From a checkpoint of a small sound classifier: 39062 training examples.
Rows from block 4, named by matrix and row number. Rows with one number belong to one channel. Each number is 128 + 24 x the weight over its row's rms, rounded and kept within 0 to 255. All counts start at 0. Numbers have three digits each. After the name is the row's rms in percent of the matrix's.
# filt: filter width-3 conv, dilation 16 (model.blocks.4.filt.weight, 256x256x3), inputs 145-173, a 3 kernel for each
# gate: gate width-3 conv, dilation 16 (model.blocks.4.gate.weight, 256x256x3), inputs 145-173, a 3 kernel for each
filt.151 097:121181155112147089123078191136155109127137101119112164102090117093123162120134132146142143151120164139130158146125141135139129139082117140129123125093089099098154171104104112112112109140119100128079138111131157092126159085117122129132147093105111134147114144175
gate.151 100:139104117175107130141141150160116149144169106152156108120112149132133129190147196122147146151124164173156134142136109151138092147137146152108118148138146167126148147114179098133114151159139129114135103172092106164133096086113110111168105138100091144126098104144
filt.152 101:074131131168129108077134097102127069136164196159137137106128124135154191146197110071084119108098120118172110139109108126129152117120087115144136099133124122136142136081179148121150124109156085120165138126123110117108118122122118125116128110136116111124104138125
gate.152 100:155143113112111164111149179151105136131115134126113144108141127110119125085119154125092153133174151131096162142163154135158105103119156103149121136130110133077135109103102128154109119106135092129096197157107154120107160086119103087146110127123140107069096090135
filt.153 099:129137132152093137127148181116124101105120125133134123152163121141117134119156136131124135118136138109096105085139129135116122146160100111108185173162156124123183139139117116154121103114099121123143111121139180148133077123136148140125137109141135136104129122106
gate.153 101:130122139170132130113113132124151115144127096145091151121101116113126141123109110152139145166082200148148161152136147116130113128135101154141158103158185084065145150145186103153151130075129106124182082095130169095144113101145125117128102093128041094138105111168
filt.154 099:137157121158086135146098081186157136157127136113118115149118141123113101127144141074101215128150130124121140122154134156139143127116144164100115083125114147162120126136136163091123125166131154114121193136109158142101146125107144149147112152107134144090118140178
gate.154 098:135123143123146109152130131108164136147123159103148142097143183116137111124158143144152097149166089158144086143119151125113122148137092146093087114069069152102102128089072160113165149149113138146128155140160081097071156102125137156139169104138112122121114116127
filt.155 103:138157140106077138092074151149135135114135157118123105088162165121151150131069087153096114107103164130077123151121103128124106166115070188098154149180105114120097148138086131175130113144140151188172141157146128105132089095150150152089154118111152146142100153129
gate.155 102:092129132158131133157135131140120130152112106129134116161147122104120094173123148153090201155144119149173170143115126090134135178169086116107148155124115116117156086158123155078168153109144140118130156136095126130117128143135162114166155161107171112163132121162
filt.156 099:130121144106110115188119163126081138142131148122171118110116142137132162173078097137119125119129120080136099106108095108158134137123170196088090134165119144083159155075150149110115180119114178131129164087127181126143158105139153118109127117136121146131118136129
gate.156 100:118135100161121124119121147120100103163115147193124123145154143117128127156108153118088061124133152160115126132115114133127136067110148159149162123153107149194120083175171132121125069089099112139157120153153144140151136136166148131110140146125118159138107123151
filt.157 098:123149099119117152113116149117138146123137115096127136113140168133149136092151113120149097120149142128091113151159112119139149120158184146102101110107069093158134094122143118146113131072143113117147130147103092135141156109149150173151142125150149117112129112137
gate.157 103:136177133146209133095127140133146167131103113163165135148159113117130160153162132150124099085131091132157120169172163136115127093101097104079116132134137118109164149140085121149121156179096100115114115114095117138150124130165130128111145125098130127148177151132
filt.158 102:119140137124096154110098164118135126114153144160146106141146151107155130110117133149115152104089089135121174109194131104100138175140080109177114103159095128136122188102101105122084131123136111157108120118142124127066131137126158100097162112120105137125128123092
gate.158 103:135141130108106157142137103110106132144089148143138115132174165135146129112153169131133084101106150132147131148128135157157140151116112124101102098121114121179113131155153145107127114156156148104104118127099120166123116178129116167132117150153122097133162172127
filt.159 101:081125123137140170130123121133136130112147113143134119152160136153094132132095131099150160101113067159103121116126161120123144131088129142097167142091148158122152169114129111102120107156148193147122133125159103123159148128096151126140138152128132109135142125141
gate.159 097:157165143127146111159129143132156105137137115183117097100151101111138134111118089171146145150137109106092109117149108132097123175113109071126109136146109135148129137166099062125070108130138130157131109106107136168108125105143117167112125123129144141127112123115
filt.160 105:141131147120118073152100111101118137150105131101106111127071112126126146105060133184111149115125109103134113120139150138125133142138093157118113112098155141148136136123127184128106092121131109160106202128068120130107160090119156136099131153091136143144105140112
gate.160 101:113122106191132148146109188110134149124104102127135063108124137134132125093164158147117117146106139109125151138109128123130139106143111138124101102118146117122068123183101153138128107132115091139136111155109082161138166127127139149120118133136129119086111101138
filt.161 100:144140128114126159118151126105135090125090100141170140123160143132141128096179095119157097123131100164146114121149072129145144127101109133105143184146136113139114152122149138141110139166132111099118137133125166123109114070113123141133152123151144115124096124155
gate.161 104:127124139100096090167138102149115152147127141101123151145111160136144128096146140074099095153125151149170131133109106123127119149087170134121097136157126154159165131121180104132164109096096126132140136097133165137166122117144134140151156113154184125139159124184
filt.162 100:116133135119148129178129116113129127108143165114170099150138119096141144140163163113116121118154130125153106061138137140099109115122072142127109127110144110135094130117106107113154124137119116093133085126089135127135137134098109105092131140152083148161179090117
gate.162 100:160149122129092097156130113133163131134093154167146112151131159126129124061168147107137131154122160094109147119152101142146166180163102144130086080105081093109135103122116155094089125155088150131145131096078120136119146105112113120145106123104132158132114083119
filt.163 101:101139104075145146098138125104147111129117130104128169100124136107151141126115151100075157113147118135167178116178134124156135147129146130112159150147122117109168142086124119154143108117102104116180141147092193121113116173137148118141117101117166108120134113091
gate.163 098:123150154112135171122168140164143130137127124184126144127100192124119107137140110148158130150184126098141130152137130120127145115196106111114103016117134117120122131179167086121109148079087147129185115076093136113077123128121141122150087116125135149133122148181
filt.164 099:116128156105147144117144175115151119143110144151095110096143131152066140117143134107098096129157174122130130140159167121130123142075120176090097125112100126110121156108107141158136178110150162110137137090138172113147147141132146145149160108130132139155114131177
gate.164 099:113105112133155110155175124076120119101114106125100108133148134077182151162146131086106088127133109089139098109101157096144125149129095133138114146148137127123147116148165073104100160114128158154096082121136097110175138122121131166157096106136084165110098128163
filt.165 099:137147109094118189117116172127159118122172127163121154106155144141168127102179158104088065126149160145162148131153124133151132104135132108117106120126142167169138165075125124159122164090145146094096127121159174120145148109175160134143166143121122158136145154102
gate.165 104:158125119101080127159109099127167132147135137137166107114093097128096068149122113119179168134100116143119149126142135129109135144096123111122172146144149159130137119140179099139155115119107128106103123169195094094134101102150116136153115111130138136178122152137
filt.166 102:157116174100140139150142170136131188139136135127148128139076143133119118130137153149135112144082151129094119180132156137106130102128157129142133101115081065122113083116115095127122155102155106071102073105172046123138131130150123130105136165157139093160135132121
gate.166 102:119124121113113142145155089149118113106149092111145122163119142167135146119080080111094098073137133105174088123131115135119100079102123103092167114133139162120115140179134121167147086164106130138123140074157185115102135090146151150112148115117122157120131136091
filt.167 097:113129137081118177115117134105078155131126113109131166147172143091149107108137178117139153108114131155156126096128151120108124088175203118121094126091112130157140079144108118084123140142135119109098123126109144130099115114139098128150151099121125131096152105136
gate.167 100:109153099150160137121126106093121119138081088126141120167164137109126157166189108148162121148130099125110061138149144145161125127100088178138140132120185135123086182124121125133095133136172150135152126095117144130071135152120127125121134138129163130136138159097
filt.168 103:126157147207086088147150118160124134160130142129131154117097121125107101121110121088161138136129130109132110146119112127108142034134138120079160113150113107122132165113134109150107104169146105138121109132123116158177148099118083096111103100130144100134140120154
gate.168 101:142145125155162125097096138150159168082134108123162121150166143157123128102097081100153096130168149136120108148172115156134117114162104130065144133128092125133160121147138126160115145070133127145124135137131157147095115156127132141124141118135165152137144132100
filt.169 098:093145132122069130110133079109111113107130130121094097118103092163138119122152138067125155125094115091140158131119121126122087111162158175175144108124118087134083092087134148156098126122150180177142114128136152158128182164137136099148113124112137138112122145142
gate.169 096:135151113159178100107153170161109152158143122127151094125119134113147153157132118109113119150144180101115146123110131142097133138144118148181144123112170138178103121152119132141090097102138121139154146117114106135119129090057134130170113128120144121112122191109
filt.170 098:136154129107118155132060136124102124114113135156149137112116138114122139117144148112152134136143112111108113153117142135119151120123118119136140119115122132077157146167149112100129125141126171102123143146113116093113148146105152121155119126123171112097104102132
gate.170 100:123114118135118150157149128102092135152157144110111141121151092155137124117127094090122120114128101109136133108128145117142133118112134094127139114170090082106128153116111108099130151110147151167190156107137116126132126172139048109124123114087113126117104131136
filt.171 103:097113139124160096111125077131156156118151123158125179158152142113124159126105153125145156127143113080092104135110124136138119140130158165180112143154114129152132172099111101151096178149129107143090110127118109186118116145127127114140157131128144134127166115142
gate.171 100:130123156133133124124152124146113148130181116101175140142151121121089135142142136083168126097146134156152169169137107136144123116153111131104100112145101106092082180072147172141132117104144142155123157139089140126120130122163180149149127118108121158128141135108
filt.172 100:140168105091114122143106146125118184131138127102134092128127149107156153117136122125108164108109115140152140082134137134129116180112097160131116210159135124139123133155158155101121146166143119127138134111104139148146078177168154111105145149110129130153135140130
gate.172 099:157164159122116122115121125193131138131127109128152147118127118085117098144201142141105164101138131153179069136167119153134145131101162133128135105145129121133147101120168102119091079117160127137172171171174164132140120135132138168147116132138123119109117118105
filt.173 097:152091127107111118148124138074131112128145153109155162114122102143145112143149127166136127116145110118110163132144145128116122133096132130118135140113153121134113159161131184139189103127170134159159187128061141156090148147107146110146130116139121133150134116125
gate.173 106:112139154144113086116082074139137109123115096100126084105129083114093130117120096067093160123154105111074134118132085147115133110136128113133104118165133102138097184082148120121115116143126117112150152137134114083134131161128138149190151171145162133133108134105
filt.174 100:132140136146177146104127125144142120105155150150138089121146121195146138196138167134144134110153141146146125143112138133117138150158108165115138148091107118103080169079150091095116125139110114109108123104130120105144129121166149121102154134145126118121137085117
gate.174 093:112121111118125131164114127111126157116092144181087131084128123156142181134130152115174131107118163165092167116156120109109098110178139161146134157102181114126078217114064147119076122137133142102088182128106104110121132124131122129146122146120096106137182140139
filt.175 099:155133103157146127101143084132102151128160129126101110137129108131090140113132101126119104137136088151170139114114096157126122102092097148169136124121101146188092165157124134170087155164154163094091150140127155108096140185153136145149121149124114124136143132113
gate.175 102:111121114116101161120104116134114170128107103143124133075131122121092117141131161105104088121166139110147119119131130104129121128127100151143128138160154108099152132119096157127170140138147140154096104143157129085109133174144146083157133125128121125154148133111
filt.176 102:138145156141100093133134089102168132120137153138133135107156121150119069149157097129148133127161134114082131146154135145139121133120107089108123145173095132151157161177146169190119192104134141128134149146113148107090155143173120145178156162140134115112190173142
gate.176 102:151112115151131118137150122147121093148147094148131128132102115092097109131173170131146141134137140116095116112155130130133145131137067144163184129196105154127159140117140141146152103144148111060138154117167111066134126113148139143127146115137115104131139113126
filt.177 104:107123137087093119153179156137101129118115137118079137109104146123135111146090091121115148121139133142152109114091109133119082128122094091117112179180143143169220161134113119170143145142144103175132162147138121181136127141094143077137135145139171150115162152137
gate.177 102:122144131157125095135135102157161140124115153148143158105160165128117142073145135113154132093145144124161141115119131104158124134100122142067171119099111159090070102124130103132125120152111185115096087183087146188162149224139136116097129128154134132152097155143
filt.178 102:110099137077176116107079131111073134134116097137152139139108141145155122115124105116121142133124147113116149144153147133120123082086128082115096105161149126129119163137168080106111141095102134124143120139104176085162151175105143166113122130097131153135146148158
gate.178 101:136132119073139162146149133123119128134132129133073100119158159131128107099141148135153110171163138084127107151162158111152147134144163078112134120156092176112128145129108128128128153118127106124104140151126111085126131117165163106134162129157117114124131112156
filt.179 104:141130146137092144102156138128173147113129123101089129156084122116174125140124099143118107133187117104120122157122133129149176137118141133114119118140117091126146092092159141132137137137136089155097107131188157111110149087135127115089107115121147192164118096126
gate.179 101:156117125160083159139128168138119158123116145118110169154126133121098111154144115123107142125163124170123130141122127133125130105150116133143111105162130107134126138138115103110103095151084165065136140131109115091111147121092096113130085121126126118125113103053
filt.180 102:134126101084162131112097137162114118146132129098087139132108124145134148115155153126130089120118149124169156142163112135125120140135140150135141151104144137118170139114089118136174139146113156130090126107110112126158113125095127107089181148134147117141157143139
gate.180 101:097147101168115146133127161109091128099125170183132112112161153129132071146104108138112130142139128155142071116119151107131126166076102071128149121186089091119125077129159127161116146161126138160124115086083126133145105129098148141131128082110127130123133183164
filt.181 098:141143119194115129143111165140095146120109138101121175116137110085182155137129138097125114117169131147155098152140132141126128134139120163092189167092148142083105157144152081114110136141152112136155158112179157128072161137130140139149121129115175106107120155102
gate.181 098:127149163124124123085150134152095151113130116104115145122124127125133109143157158140136105137133103118116120113123130142109106080180147160125147112146150118132176126150196135118120186132104121170118138125140133103119088174081142154188122143134082135124136132110
filt.182 103:139110131137097157126109105138094122135096147134094111114123154131103135153108124124125125148110144116118105124126155122131136078071108134093105137158093130166120113118083143103139089132067107109087126129139124154111096113083107133170132167157107088106137129120
gate.182 101:140129168128117133106126142121079123156128129155135083137117119125121127124113140163126113134155172096091117130127162133107144120148111107131145128103141120115126148076165162120153098139133144097170098093179140135126158122150122112127118163153141125147154096133
filt.183 104:122120136132148132115123095163131153090137112128113115134169125139156123101121122178131116115122100121173090119112137122166125133097115128118127089107085102136128128173107128147140148129131151162135125140096097124100105179124123160129110102126117104128098121131
gate.183 097:132115116080117113109159128129094120129154161157152129115094094105146108097147154124203125073132113100138129183133126153126135140129086096163129142125123114163159106136063098133184131153111127122156136148121074160139107119098110138123126132089114129154143118114
filt.184 106:133127142092116136129079147124118132115102139132128112105155125170137131120103083142072126132118167133109100112125120132128132112102136106112089137064156159118144118141075111101169131107106155103127149073102145131111132121109123125107145154152129122141106110126
gate.184 100:136147139135123151130153098150141130118116148184132095120097114123160172097088113110122117114056148157083100107109096164135134114148136135134195104148144144116172136109194114085109116114158152167129126113192129139072136156159164125139116133156112121112161087113
filt.185 105:156104134070129132152083146146108155151123117138175145082122130106101096149130145197126138139104114121095173115113159127111131122162131140183139129125068126127134127080099100119131172105149108099131163109103121151109146121161108108160133099154110147181157100114
gate.185 102:108132165139165134142123099160171099093110093115097168114104104151135091147163120115143124138151139158150189139135112116105154138143119134129129154161097085085096109147091159152141163141147124128135130134099126117161127124129116137165116140154135142101130099121
filt.186 102:128123140093121087131070109129128126134126076082159149103149142128140123155143093098126139131095103122129133157112143140124136155111040159110132131141132121106118137193139152152120133133121114123143086177092157121123120106112090118115097140129164140124143106111
gate.186 095:106143139092139114098148098142098178120178111115144149110114104132079133117111114139113169125110153177120132182127104120140124123117161132143183127140127138132129127129180129190121128109139091128165167092147082139098103162137068108093096102113083149125111127148